A small multi-label audio tagger, trained from scratch: 25900 steps, trained on notes from a synthesiser with random patches.
Rows from block 6, named by matrix and row number. Rows with one number belong to one channel. Each number is 128 + 24 x the weight over its row's rms, rounded and kept within 0 to 255. All counts start at 0. Numbers have three digits each. After the name is the row's rms in percent of the matrix's.
# filt: filter width-3 conv, dilation 2 (model.blocks.6.filt.weight, 192x192x3), inputs 66-87, a 3 kernel for each
# gate: gate width-3 conv, dilation 2 (model.blocks.6.gate.weight, 192x192x3), inputs 66-87, a 3 kernel for each
filt.38 034:166163151117127108131135122124127119160178161119117110122139132127136140145159132132130117135140127116116121170161150114113116115100098168148142164181163148150154124128125108108113089092090176196183
filt.39 129:129142136063062067083089107107102097130150163094093139126127117134133135121119117116130148098104115155157160147146131160165160132144143122126120129124132110122137163162161142144141113108106131125108
filt.40 176:106116122117125129123118109128116122137188173149164126194108113134110103085090126100154136094104104125138141141105097140134132083105121072111136155138129156150100136138145122120133136086078108127123
filt.41 061:098083133096086096127121118091094104125095122085090107122109106127119106115097106090104123106106122150164142158145130149141132096122123150138122160148132120100117166154163135142128135152131112097146
filt.42 015:111121114150138086118124114148129117097124102129170182183168181095075109201225094125088127141140126123123134107092113133110132111136135151157107128090093135129164138120129129141136138092135134112083
filt.43 082:134131174133125150146156161158141204143114154124144136134166093139116114114106093132133162142138149116119091148137123114092099105114168129140137185138148138163137112082078125103112118137135145130177
filt.44 039:220174129128133138115109118146135131166165167130139136065082121105105107139131101194176147105115112117127137089097091142149144164151142163125105090129121098120146143141125132146138090091087180172148
filt.45 027:164141118104098098134133130120130110143107142136142138052060123118094119106096136153148138134121132139140136101080117135145144161169145149127144128117153094111165150132134136149131062064092175143126
filt.46 021:150173194105065129131118102116114114128169147119131105173160076142127139101101161087098159123120116141112130165151190144139138106155144094151173171198154158129104115142140141146152139118118121161179
filt.47 091:139121129106090098097097101112103095118128129098119120132129127143144131112094099122121113094087087160165167164159149154156159115117126115120122111110082106116117162167169149140137107107074111107131
filt.48 176:127132132086094092122117114116117131144127116146121111128110118113120120091095090119129085118130130125123129081085104120129129155150144117148152100087101142107091119124124141157175104100080144125104
filt.49 042:115092090116161147115115118106102105162121106146130127150181192094138161090153170128106101122133127149147148157148148125124130108081128135121142096074096171141110135149151125119117075123161128092100
filt.50 040:128103147141150090121119133128131142128114139085095125131124101108120095135114063163146160136137153099103111091110095112103116146134171119127144121122125138144163097082079126119127108122120166131173
filt.51 028:081124155087118086134136140080101130163171190181172174221160141159164152164212200070105135117127131139138136204177166134136134058084108111155147131121161180152163138129129118118122167168181098130108
filt.52 027:182189171135143162141142161145152141114123140122129141139119139080078100121077142137156160131148152125150129142118130123119113110124112123131144140158179166199169140114116135118120110103134171166137
filt.53 046:107110118182172168150152134151136137094076133180152136180176140112130129127135134097090125172170138098102114148129143105110117122120150125127133098116090172133146097095111115125124192149134071088122
filt.54 170:147131104136136148127116125123123132126115120108100111099105115113114118138139153175167146103106090120116107107121137103105110156112102123121125077068085113117131131121116079095080118123137116122127
filt.55 022:120154153114106122130148132120123103119148126103107057190148098136122133119116103106138120120143129126108121190212201136112129121098086084110118091161137187153133137120136115109120161181107100153158
filt.56 161:147166113137129131140148163135147131154142130152147160108119146137137161122141135125105091136133144143137139115150156142136132164161155157176149115118127117111128140140141111100088134128149063059066
filt.57 096:154135135094119141122112102103092106150184134105124077060070100124128124112153153184151143110092093136140160123086129139141131125102119146160154139112075144107111113137130150142147111098090181167095
filt.58 130:069089089095104100126111117130137102104102095110069076129144146125116146142125115083104104144126118096116116121131135130136135084115123097118114134124101101104113120134130153155124148138157098121111
filt.59 141:086128116159161141160158157138151164125148173152156136146112099156135137142120140108142151136148144115116097108139117097093097100130096111134124146130141129119139104085091113112112156151142125141124
filt.60 088:119089120102107107104098100085100100141112107112130137127093109150150151145155122114094095107103115163164163156101139154153148106157148121168117107117114117079109164168165126145143113081079109140141
filt.61 026:114110094109140160130116119129102119140157119142112120133141187133093160104133175142112083123155149133107115133090134124125132133149122116132118110073148164128099124118110108118143151093132108065034
filt.62 024:157163128133126149118115130096112099163153126121169114087141108168169165147156178159144153114128134139146137166221127146148142157089087175160158152225160132175107160160147143131140113150107180172153
filt.63 089:145128112119106112133127133147165172172185152104135149110099102111109104148127136148168148142125148092081083105094097122133127145160158169149137172170172156123110092103104120141154132130125168201190
filt.64 060:126148178088105110123123122086107121117135149133152133091086089157108122119111148151168184124126116126122139147147174131130135158162117111134145120087125159139170130125127139141146147129117133113129
filt.65 042:134134142112100072114112116100097099107106098102110105116110139142157157157149128107107101117121114158155161141141184139142133114106109112114110151165145084102092160166160144145149097106142112105100
filt.66 151:119149123149152175162162166158192164125137127124132140128109130123103128131112148127143139164171163083074078123125112096091086130131130126124120131130126127145148093085087113114108148145155110111089
filt.67 014:099137094094124138134129122111146134136118070114120106082096204114124106138150098116108093136138136147140136080053041130152145146163117170126070166127121050091120120137138124122132114070099166166070
filt.68 053:099120118107125135117118114095097098141092121127103134126102166121116123110104126107118135117123131142152133090112153148158137148170138101111083109090109110084148145135119155173150104099129118107106
filt.69 042:134173148106116136127130119131134120126132137136137127123077065118093089122103108120140139140135138115112117100068069122137135138120120139128132133102053104120101123134126119127149118071035164173133
filt.70 153:162156143163183211115119106121120131173180191123121105133128131104122107130172185175165152129130129129125118073100081117114120154124127146133125098105082165143122120129129096106146088094069152139111
filt.71 149:132129069125111119149154144109113114147150101166160113132188153096125125075095079144113095137138114160144112168145074135112124098110115094103077064100132159182101114117121148100115126125143076087118
filt.72 175:177146081167162192123131122129136117139120091155141148131141141086116149097148139141125128132125140127122102135155126147146134175123142131128068072138115174137134129133125153146157130155190112123100
filt.73 122:143113089098102098115110107104105079163142122147141134104124143154162170134150172126104104113103094161151154161146139163160154117131141130113129166155152153110109170170163145146142126149171145130132
filt.74 184:122131149140115123114121120087098111151134136159158159129137147125111129097085083137112131106105096163167158156151164160163158142166150103115108060090082169133155151149148141148135092117105097107104
filt.75 045:143141153165156152143146144163162163122105118125121124128159128150142124167123151147133143138128123098097092130172147108104105123130146115115126122144144114130079108105135112109114163154150079086113
filt.76 026:135106093110103135131134121124123094142082116133145120082080088138116129091040039133098127123103114136153131186136116127138147139172142174151098152116122123096106128154146127133138134117101126104115
filt.77 013:194156123098096125127139113130123120123075103109098126139130130106136125180141129146133146108122132138152134248187146147129129109124135153113088154144090155105115131132132137130132181147122136133106
filt.78 052:091145139133103102114108095104131143090103115089095107161133104168147137175128080085094097102111105129125117149140144142145148110126131112114095156162158076102101157166159142129150158131105078152143
filt.79 168:161194188140128098104100113141157143162139150121110140140103133137118137135111154122146121127112097133133147157139152130136152087121102164173194140164195161122125122123137123133105087087108118179169
filt.80 018:101120131108127082146110122117136149120121106149116128148092161111091166159144190088128096121101134148138130064074175121136131146138096179169141148167228092057094136144133119142138119097158127174122
filt.81 038:107105125129120135104090097102079093120127132128109142147170120127168146106126129083089117128110095141131127087144117157152153137131164111092119124132077089107097136141160163166163097135111100093115
filt.82 032:139143149075077101103115100108106107152141129138128126137118095145156158104121142130123140093093103142148148142142129154149139111113133106123141154166166179152133153159168134133135143153140142142148
gate.38 045:151158138064059058109105111116097084118119124096091104128131139118127131093097090091085077110107103137142133147129148139148151144160169125128121121123098107092111142150149154159147093089095139145149
gate.39 124:122162181147135132137149143156165158067074042095111104127130145135117112161139148117120088133140138100099102132143161126123124146131108138123134131163162098103079109097106135126134185166154096113113
gate.40 132:154090073116105084107120134120115107169147137142158208094114122087095084131136071164111109117113113130143147101110110123131141142135148116117096126152128127122150129135127133137145048076113153154121
gate.41 069:160178167092107098113105101081113118140148150154153131148133126155128118153139148123136140094093093153165170146147129133137134104125107127162176110071068130142135147161170116113117130094061096117104
gate.42 058:105126136115112094114103103092082070122135142124121146103114128142154158134154134105106119101096087150160156140151170148157159116126135144150124120126114112114136158171173136135142099089100135144127
gate.43 137:134154184137093112090104097087084093124171155122119129124133099134156153143111149115146141096076081164169149140172190164144142115139158142136171100120123118153134171160171151137130089119115102141155
gate.44 051:141133139092080079116104099095079083113120121130111121145147122169157158124118116084090107102095094167169175163152152164162170124127138135122143148128108111091095165168179153161163100098099108116129
gate.45 050:166127148119124094110112095104073086132194114104135108116129118149145127139169126150123120103099079164160176152132157146140163122112132136127147128120135140122073170169180127114145125090087123136125
gate.46 052:152135138095101085101095102096086082136128155125109148128116139128140122132135140132120136094083091167165174168144145156158147123118109139125128104100090129087141165174168144149132095091077130126128
gate.47 127:095131121144132125153152147143149146132157123113118103147136131156145153143147141112136118153150151104099093129147147092094092147128124093099093139142147131144131096090085114104131124137142119125123
gate.48 120:132135165107117085102093107140142135133122140089084116086089114145154144133124102086088087118117108123131144117119145134151141085128110178168169133126133091084114138143149133152126081090089144113131
gate.49 092:112133132075070086100097097108098103124136121112144132140129134132125129143148152108123119100097091165163157136153165164158160154155147159165140138128129132134128170171164154140135111111115149151150
gate.50 077:112121141085093077080068091065057096134143144135118120120130130130142140130156127125149123082078103160160152141161137143138149124113124127155134103102132121126125155152159134124132111111103108136137
gate.51 085:152145155084088088101093104098081088138115131127117131133170124142148150123148154120126132093080089164167159180153183154163157133116125135136121144131119140133118165168162134136145135131113123120108
gate.52 049:126128129097103091098100102109119110112126133110088098120132134149145133118109107093108113113131129147156135155131139164159157133128127123123130102113107100114094165176171162160162128115122122126117
gate.53 131:119109111116115084110107101095088076113119147152136157159158146146130133118119108090102116114112093145145163166136157149147162157155154098107123099093104139131150151154165120132136133107109112114133
gate.54 132:127138122105108109122109107097076084127118118143139141138141120131136148121097082096106105100083075164156149161159163151159157071106112149149150131111108138115123147155152157167170108117134107119126
gate.55 047:163153152113118090103111119093103124133115128104117132128128135147171158143163150115124113097112126164168158162154174147147147144123112124147153112135137098118130175171164144130133095113122135154133
gate.56 129:150164181120141125131125132108112122145147132138131127121109111147150156119116136103118110113111104142146158170161203140146151097130100159166181130117163131123120141146147131147147127113135115125139
gate.57 094:163152151095090129117120117116099090167143140151138133150151157116133142098090122111116110117108102183156149176166155161165153162117125151144147161138101161157132182159157147139134122146144151133123
gate.58 151:146159162080086111095090098089109108138144179123128147135119129151138131129119136126129136098107102162155150165148149172177174137144116151129152162158125128151138165151150145148144134111099135144142
gate.59 133:158141164060073118089117111074096126141126139112129094151162114127112111109074138133135144094119123195168144153160145175152144084119122135102159133133145154161115172141142172143131100125140122124135
gate.60 122:148181175090074098104102103088100118121120151131113105151160127130115119109091126117134133077075078176169159158171147163171160132096132136122128118119118146170125174162155144152138120117098133134165
gate.61 080:141128132081098084103085096094106114123129118121096136123111113128154142121157118105134128088102106166164180153145144176164169117112119141144121137126116108136135179164171152133132107104105126125132
gate.62 077:119105114102115116101096099102092091117115117141133155119122104104122109124146137119115139098093100161165162148157149154153154127116151115124131110124094104118124162167166131133131095091105125125121
gate.63 121:159165135112117109110099096102099104144154126133126113139144142145132122154145134128115107107098089151161163148151144161161159132131139144147139139155128135128107149156156139147165115076097130136130
gate.64 086:139142152082059064104102096097092093162146138154152139135126132147146154107093115116129128082091089166166169181146168158156159149141137123129123127132134139136137159151153133128127118119117140162152
gate.65 089:159160180119121117083087083111117110120118130116110091119146121128137129139151128107110110123124136154158159137170176161173173118109118148158179119128117117133136162157161142145142096117083123142143
gate.66 095:098122120164126112154151150159175163101094115130114136113150137120110114142106112137098102153151144084089083101132135090115122154154161143133115137152159100128119081092095122127131158159154135148151
gate.67 053:126150125116095081109102105078090080111122121137114126154132129161145130148126129100111125107091096158164155172169160153152152107138160103133131119128106131100129162178164133140139123105110098130132
gate.68 058:188148160100087095117123101117074062122157122107141118123119128151144150126143107162138117108107087140136168161135158140136158081129144102115150150124110146139135161170194122111134154134077148159137
gate.69 064:135156128116101111092102110122117093128123129116116120143120156131117123120126127105120131095112113151158178157139149159156146123137110134139112146131128094111146188177167153158143109119129099134115
gate.70 123:169169143106122137102133134132138137204168146113132150130141141103105114104112074104088068120123125142155149158165139145132139139123170148144103123161134159158154133131136156135133033078082087100122
gate.71 120:101162134064111127110124118075087081170167177156146145182166127153157151080125166129160166069091114165134128189187139157132122124099099129122138096131115202194176151140145131111101146141125113144151
gate.72 134:113109116099121128129134135133136136184175161155178152188142122104118101084126135062092106139137137120125127109110104138136142134120139093110107089112094172167139117130137118102134104118106113131110
gate.73 125:131139174116085059122105123080081096097110163112102150165137105165129101088085081122131173118112103125133152165116127141140146095123118106099113136107114136124156145151152139142112123076099133153186
gate.74 091:107129124142146134145142149179177166112139129129117125098121110123129118107115109147146139165156155073091079112130122105100106144123122104095102124157134121159125071080095133126120142128138118143129
gate.75 062:138147133095097085097106109100093090129137125107123141113144156138156137153167144141134108099075090154137140145149134150146134110088107136138139107139136115124130169191181135111112115136122101120144
gate.76 086:147118150101077087110112107099109112153138140134097106109131125156161136107130120107092130093115100170154154182160183166158154103100100153129121141121101141111114171165163153140141111099101094094115
gate.77 059:129118145125128106104100102093074081126137106115119117128131129146155155148157154124125120089088094161165160141161166157159155137131131128137144103098102118101120171176171138136142101103106117122116
gate.78 066:132143113104107095093099095093078051131123123123120119128137143147152146123139142121119116076081088160161147165160157172178165148120122130117114133138125117116119173170162138154148116115109119128123
gate.79 128:119144142074065077114112126122127130206166165177135142169133123138145140099146134099119109129129129128133142122141146148147149178129141112159164095136125191142130128135142116128137142139129111122104
gate.80 056:128120142085092073110093096096061073129109142149104128113125129153164133128132132120115135097097086161162169165145163167157152131133116119129126127144107112110135170182172146145143128123115128111136
gate.81 067:134152162086098052103104121099129129116116136123110121116116134143139116128139116119103118090081099167152181151150160168184171115124141116156132120143140112108131179187176146152146113104114122130121
gate.82 051:173156154122123123087083088110097091119134128108110125123133147144156145118112120114114114096091090155157160147155153166157154129113112145122120105104087105121134166161156168160153076073073105128125